Weights of a small multi-label audio tagger: arch crnn.
Rows from block 2 of a small multi-label audio tagger, named by matrix and row number. Each number is 200 + 40 x the weight over its row's rms, rounded and kept within 0 to 999. All counts start at 0.
After each channel's rows are labels from the 100 clips, of 14976, where the channel reaches its highest value: "peak on" is the class under the peak. Only what is clearly more common there than usual is listed. The data: strings of digits, spoken by a formant synthesiser in many voices.
# conv: width-3 conv, stride 2 (model.blocks.2.conv.weight, 144x112x3, each kernel summed), inputs 0-111

conv.125,195,255,187,152,172,226,157,248,206,142,165,248,146,239,202,215,200,214,149,234,245,136,205,218,185,201,218,150,237,246,242,220,216,178,274,188,223,194,237,221,205,185,134,237,240,149,220,172,114,209,193,251,223,190,179,167,215,172,188,217,195,272,230,203,189,176,191,188,197,165,241,157,221,80,170,191,185,194,259,168,135,166,235,171,245,212,224,242,197,100,145,220,198,211,157,275,187,258,249,145,240,128,258,128,264,228,245,152,226,196,220,259
peak on: /k/

conv.28,143,182,224,254,212,238,233,146,203,302,182,204,217,227,177,140,222,204,215,198,224,178,145,202,206,274,232,309,182,152,268,174,226,241,157,158,262,187,275,193,157,200,203,161,199,165,126,159,227,181,183,207,218,157,205,242,210,163,246,189,200,250,271,220,208,170,183,178,197,240,178,231,243,202,163,226,196,188,206,251,153,190,231,197,120,130,130,212,245,154,118,225,154,197,147,235,183,188,191,276,250,233,169,231,226,159,265,192,285,207,220,189
peak on: /v/

conv.10,219,120,195,232,212,196,246,218,196,184,216,243,217,130,218,193,188,247,127,133,201,197,136,130,214,154,232,211,203,146,227,182,88,203,243,156,88,206,208,188,189,208,248,124,130,210,208,247,172,239,190,190,136,149,161,185,190,215,239,229,158,238,264,168,129,188,196,181,253,170,210,175,167,269,249,165,185,215,192,184,141,211,246,216,218,176,181,225,196,199,168,234,188,239,149,151,209,209,149,212,206,159,173,110,198,236,192,146,164,206,225,293
peak on: /t/

conv.50,136,201,295,104,194,219,170,220,131,166,212,181,136,207,204,149,148,207,190,128,213,219,190,251,203,239,158,146,199,218,200,186,190,206,139,190,177,225,274,205,208,197,221,199,129,268,227,242,218,191,160,252,167,169,189,160,227,217,178,203,193,219,167,167,211,241,259,238,188,270,173,197,315,179,192,208,208,209,254,148,145,174,229,192,156,144,187,236,143,169,220,249,186,158,207,169,175,126,275,196,222,227,182,190,200,120,136,163,231,173,255,129
peak on: /ʌ/; /k/

conv.0,86,171,268,199,175,215,186,206,172,187,164,167,242,275,281,228,173,195,176,211,192,169,165,196,242,179,236,163,240,198,173,251,207,244,271,274,223,229,207,241,289,230,205,155,187,162,268,213,197,148,216,121,182,230,226,246,211,170,242,157,193,259,149,191,194,248,260,150,182,188,262,180,275,230,223,205,203,216,219,202,190,221,216,255,253,217,226,141,220,207,221,197,212,143,171,158,159,226,189,200,169,229,150,327,183,210,235,200,198,259,135,207
peak on: /k/

conv.42,144,167,225,148,215,226,241,192,209,227,207,161,181,231,210,142,212,127,150,176,241,205,158,266,162,223,281,183,160,234,241,185,188,236,234,305,228,163,153,128,187,165,139,117,204,143,213,181,223,194,218,183,147,189,133,173,216,236,253,232,236,235,154,169,181,190,217,192,222,162,200,174,221,167,200,107,196,237,140,226,198,309,271,132,166,190,199,172,224,235,162,175,180,194,159,159,183,250,261,154,236,163,182,212,152,192,195,272,175,187,219,157
peak on: /s/; /f/

conv.61,196,194,168,227,247,173,174,210,214,149,193,238,133,105,255,216,173,142,255,152,194,145,178,176,220,195,172,195,182,185,191,233,241,169,244,212,145,200,211,216,213,221,167,242,170,270,193,287,170,162,203,247,221,206,210,216,201,95,207,130,209,201,147,145,204,183,234,197,193,119,102,259,204,213,116,230,182,170,223,190,167,189,203,178,183,277,228,91,180,283,238,197,198,154,240,160,138,153,199,275,181,214,216,186,233,200,140,190,216,189,199,179
peak on: /s/

conv.108,222,203,154,230,220,213,191,233,166,233,118,197,188,123,244,211,164,234,167,176,171,265,109,166,273,227,170,202,264,194,200,212,182,174,190,221,155,186,236,186,247,236,111,283,248,193,189,253,186,190,189,187,206,239,125,158,207,180,260,246,177,163,107,200,208,267,186,201,182,232,248,242,250,220,129,185,153,165,232,173,264,184,94,250,129,219,212,227,192,208,187,211,161,179,237,132,181,182,231,246,168,247,225,192,187,149,160,244,220,196,233,210
peak on: /s/

conv.7,146,141,225,266,232,224,228,176,159,210,222,149,245,139,209,211,207,148,202,159,247,205,208,203,212,168,138,223,193,167,242,234,215,276,176,223,204,195,144,218,239,147,141,243,195,133,213,207,218,243,140,167,235,192,176,138,263,184,249,240,232,193,210,226,172,165,220,183,208,186,247,215,181,129,275,186,202,254,214,204,279,235,166,216,258,161,215,199,239,281,182,284,172,262,263,207,134,265,204,225,171,243,209,194,165,252,200,221,234,236,161,309
peak on: /t/; /k/

conv.49,226,223,249,185,185,215,206,132,246,230,147,218,112,213,210,244,275,173,227,298,146,230,172,177,203,195,175,199,240,250,201,231,129,134,162,230,232,198,243,217,196,171,177,183,166,188,283,238,265,154,185,213,154,151,231,191,177,282,160,218,142,221,146,235,191,168,227,171,222,218,201,203,106,213,258,210,89,188,202,251,167,214,193,169,181,193,284,224,172,220,221,191,182,179,206,226,194,189,149,282,174,171,235,167,205,195,127,177,197,266,165,159
peak on: /k/

conv.117,278,229,219,188,214,227,135,165,209,179,267,183,196,287,167,217,235,224,258,164,201,197,277,213,209,158,223,186,186,158,243,153,219,169,172,189,204,170,204,185,226,240,232,114,143,256,207,236,299,185,199,223,151,151,204,223,204,162,231,190,177,171,221,250,182,186,256,183,172,166,234,153,221,136,148,219,179,155,124,139,144,113,221,164,195,201,222,196,249,208,204,135,209,213,188,203,291,198,246,225,187,176,152,131,121,252,139,245,197,148,193,224
peak on: /v/

conv.11,183,106,161,184,218,205,191,185,229,195,134,127,181,269,183,222,235,224,220,203,161,159,228,188,169,199,187,218,172,205,209,229,226,184,204,279,193,235,121,206,199,273,174,238,144,160,234,221,177,238,185,220,216,155,203,228,200,217,245,143,237,90,238,207,165,118,180,280,226,200,148,195,196,187,122,236,243,207,183,235,145,167,188,118,135,216,190,195,237,218,252,248,181,297,161,247,203,133,242,233,184,223,154,114,205,226,190,213,251,229,198,193
peak on: /v/

conv.116,258,187,204,233,250,188,222,201,199,257,164,215,178,184,182,177,274,168,258,247,258,210,180,196,173,166,237,264,190,217,226,199,226,149,318,169,163,196,240,183,246,288,200,215,131,177,232,159,243,239,140,104,211,161,231,156,161,249,205,180,213,204,224,207,219,170,222,154,261,210,206,199,206,265,191,217,192,225,187,270,220,175,194,161,182,194,209,176,208,231,193,195,186,157,236,217,161,201,187,221,207,242,220,184,285,218,240,368,172,225,128,224
peak on: /ʌ/

conv.59,147,209,178,244,208,203,132,182,187,217,228,222,199,172,248,215,140,234,177,259,219,219,195,210,205,240,226,185,231,246,242,178,225,180,231,145,133,263,168,186,205,199,176,234,301,241,199,207,211,215,198,231,212,245,230,204,229,212,174,149,279,209,190,202,278,178,203,244,172,144,226,264,149,184,200,269,158,205,273,250,326,269,171,186,187,246,257,125,207,193,328,239,257,240,167,192,120,224,183,203,224,203,233,170,185,186,227,218,187,198,214,199
peak on: /s/

conv.80,247,191,202,216,238,237,243,269,266,195,229,150,154,195,251,161,253,143,187,274,253,236,213,195,179,169,154,175,179,255,207,188,262,239,208,303,218,189,239,252,165,225,219,220,195,192,234,310,211,244,230,272,171,267,180,160,110,243,238,243,194,232,237,184,182,222,150,180,243,230,241,187,181,203,182,211,180,206,160,233,225,262,222,214,201,249,237,240,201,198,179,230,298,210,191,160,238,197,220,143,195,165,258,116,230,170,219,245,246,222,248,187
peak on: /s/; /t/

conv.23,194,178,208,230,218,267,143,229,221,188,166,191,196,232,197,205,255,192,165,230,198,228,172,195,173,125,226,181,184,197,226,151,246,202,147,161,174,140,175,149,197,171,179,186,241,225,226,168,164,210,221,175,203,152,257,163,185,241,155,180,314,207,196,182,144,285,244,170,185,133,178,242,289,131,179,233,169,172,159,242,200,167,123,149,158,189,269,177,136,224,194,236,146,212,211,203,154,197,261,137,151,170,289,165,156,174,207,177,199,208,101,228
peak on: /v/; /ɹ/

conv.47,223,261,156,216,141,197,175,215,135,179,261,147,182,202,220,138,249,215,225,195,189,164,187,167,244,187,106,272,219,217,266,223,206,237,206,189,280,183,220,197,233,191,201,171,229,233,223,216,210,162,151,249,293,139,235,134,202,179,246,225,205,220,188,213,162,221,285,258,153,278,182,210,201,241,178,213,219,120,265,251,165,170,250,189,168,138,193,228,255,218,173,152,209,204,193,209,212,193,192,256,217,281,198,201,162,201,310,222,173,169,248,231
peak on: /t/

conv.107,198,133,219,119,234,241,209,252,195,163,204,148,171,254,231,230,186,209,214,161,203,242,280,230,255,155,172,288,142,197,139,217,181,203,225,263,206,178,170,146,228,218,192,182,151,197,201,179,204,217,170,189,157,171,263,172,246,258,155,235,193,173,97,250,253,203,257,191,202,191,212,229,159,179,196,265,171,185,206,282,129,186,158,161,197,154,204,192,213,155,158,287,185,153,240,206,172,159,259,206,199,206,209,169,192,173,232,288,108,155,175,207
peak on: /ʌ/; /aɪ/

conv.87,135,202,201,284,189,202,200,139,184,248,152,152,223,296,94,167,164,171,179,117,182,205,234,173,197,234,128,149,215,173,220,247,167,185,189,266,173,225,230,148,139,203,184,216,161,182,195,234,263,195,185,186,160,167,204,179,168,127,210,214,190,181,119,197,256,230,178,157,207,216,245,206,252,235,175,224,264,241,229,238,219,151,164,195,82,158,228,245,285,189,153,201,182,206,244,194,274,184,195,239,178,221,190,207,185,168,148,189,223,167,168,194
peak on: /ɪ/; /z/

conv.106,254,213,150,203,174,161,194,159,204,207,219,168,210,184,169,179,179,279,175,196,208,108,189,227,206,166,244,189,177,191,234,181,165,167,170,230,293,247,151,193,222,169,201,223,150,213,146,142,254,202,242,273,241,161,135,195,200,212,243,231,161,194,227,162,232,233,242,248,166,148,183,214,140,161,185,205,291,174,205,188,228,207,309,170,155,192,241,213,264,249,183,196,158,186,193,219,123,220,160,217,161,218,219,140,260,232,176,136,318,253,194,204
peak on: /t/; /i/

conv.76,167,172,224,195,185,236,218,165,170,213,167,189,127,149,131,167,188,160,259,197,217,175,209,277,194,221,171,192,177,198,124,156,168,126,182,197,176,220,138,158,221,272,238,120,200,230,265,216,240,243,131,205,196,153,194,280,151,170,223,187,207,184,193,174,224,188,234,249,245,188,135,131,255,179,199,133,253,208,249,216,180,191,171,98,144,165,187,164,206,259,250,209,265,201,160,225,232,258,209,227,240,219,196,197,235,217,211,199,216,90,187,165
peak on: /ʌ/

conv.109,249,137,224,262,189,222,280,264,192,254,200,242,268,155,265,236,187,229,171,198,252,229,262,235,226,161,142,244,178,250,233,240,177,154,223,221,185,196,236,205,249,192,214,221,183,216,284,216,172,230,146,171,178,213,195,211,156,239,260,194,236,206,240,250,196,213,136,198,215,189,203,244,218,225,284,256,151,188,272,229,187,206,188,262,255,182,212,282,167,154,204,256,240,238,236,281,210,126,153,242,257,228,167,179,173,189,213,260,149,165,192,189
peak on: /t/; /ɔ/

conv.20,229,222,256,153,225,161,202,226,164,257,216,220,224,251,278,200,127,159,240,236,164,186,217,227,137,128,188,152,195,241,179,217,164,201,262,161,125,169,239,267,172,139,177,140,278,157,228,234,204,197,233,215,268,157,290,241,253,250,191,185,192,219,199,180,203,219,141,184,244,206,192,200,155,181,197,182,179,201,209,130,201,291,193,214,162,192,184,220,142,133,237,167,204,171,207,144,236,253,142,211,185,186,224,176,171,148,131,223,205,116,247,224
peak on: /k/

conv.128,161,236,210,224,226,188,202,272,228,101,142,166,183,237,128,160,175,152,205,234,199,154,139,129,235,274,181,229,185,246,199,182,164,202,199,246,268,221,192,197,263,168,148,193,199,117,265,215,173,222,256,125,209,197,189,273,152,224,282,184,191,206,198,164,208,234,224,252,187,142,147,188,196,290,222,173,171,210,178,217,229,126,198,192,205,153,224,219,226,241,207,196,102,217,190,280,197,218,189,133,193,238,201,268,186,214,248,202,214,210,226,239
peak on: /k/

conv.13,137,276,163,205,121,195,288,152,212,287,176,181,282,153,173,211,165,192,188,259,278,174,183,195,290,133,261,195,126,156,169,177,170,221,217,172,218,190,191,209,245,164,197,222,204,158,185,216,195,192,244,145,142,246,206,153,149,212,172,232,147,253,296,213,178,189,243,153,131,218,247,268,208,214,161,154,163,186,150,228,243,232,179,203,271,212,220,207,197,191,211,177,158,234,200,170,208,157,196,188,163,244,170,173,204,206,185,179,260,206,148,244
peak on: /t/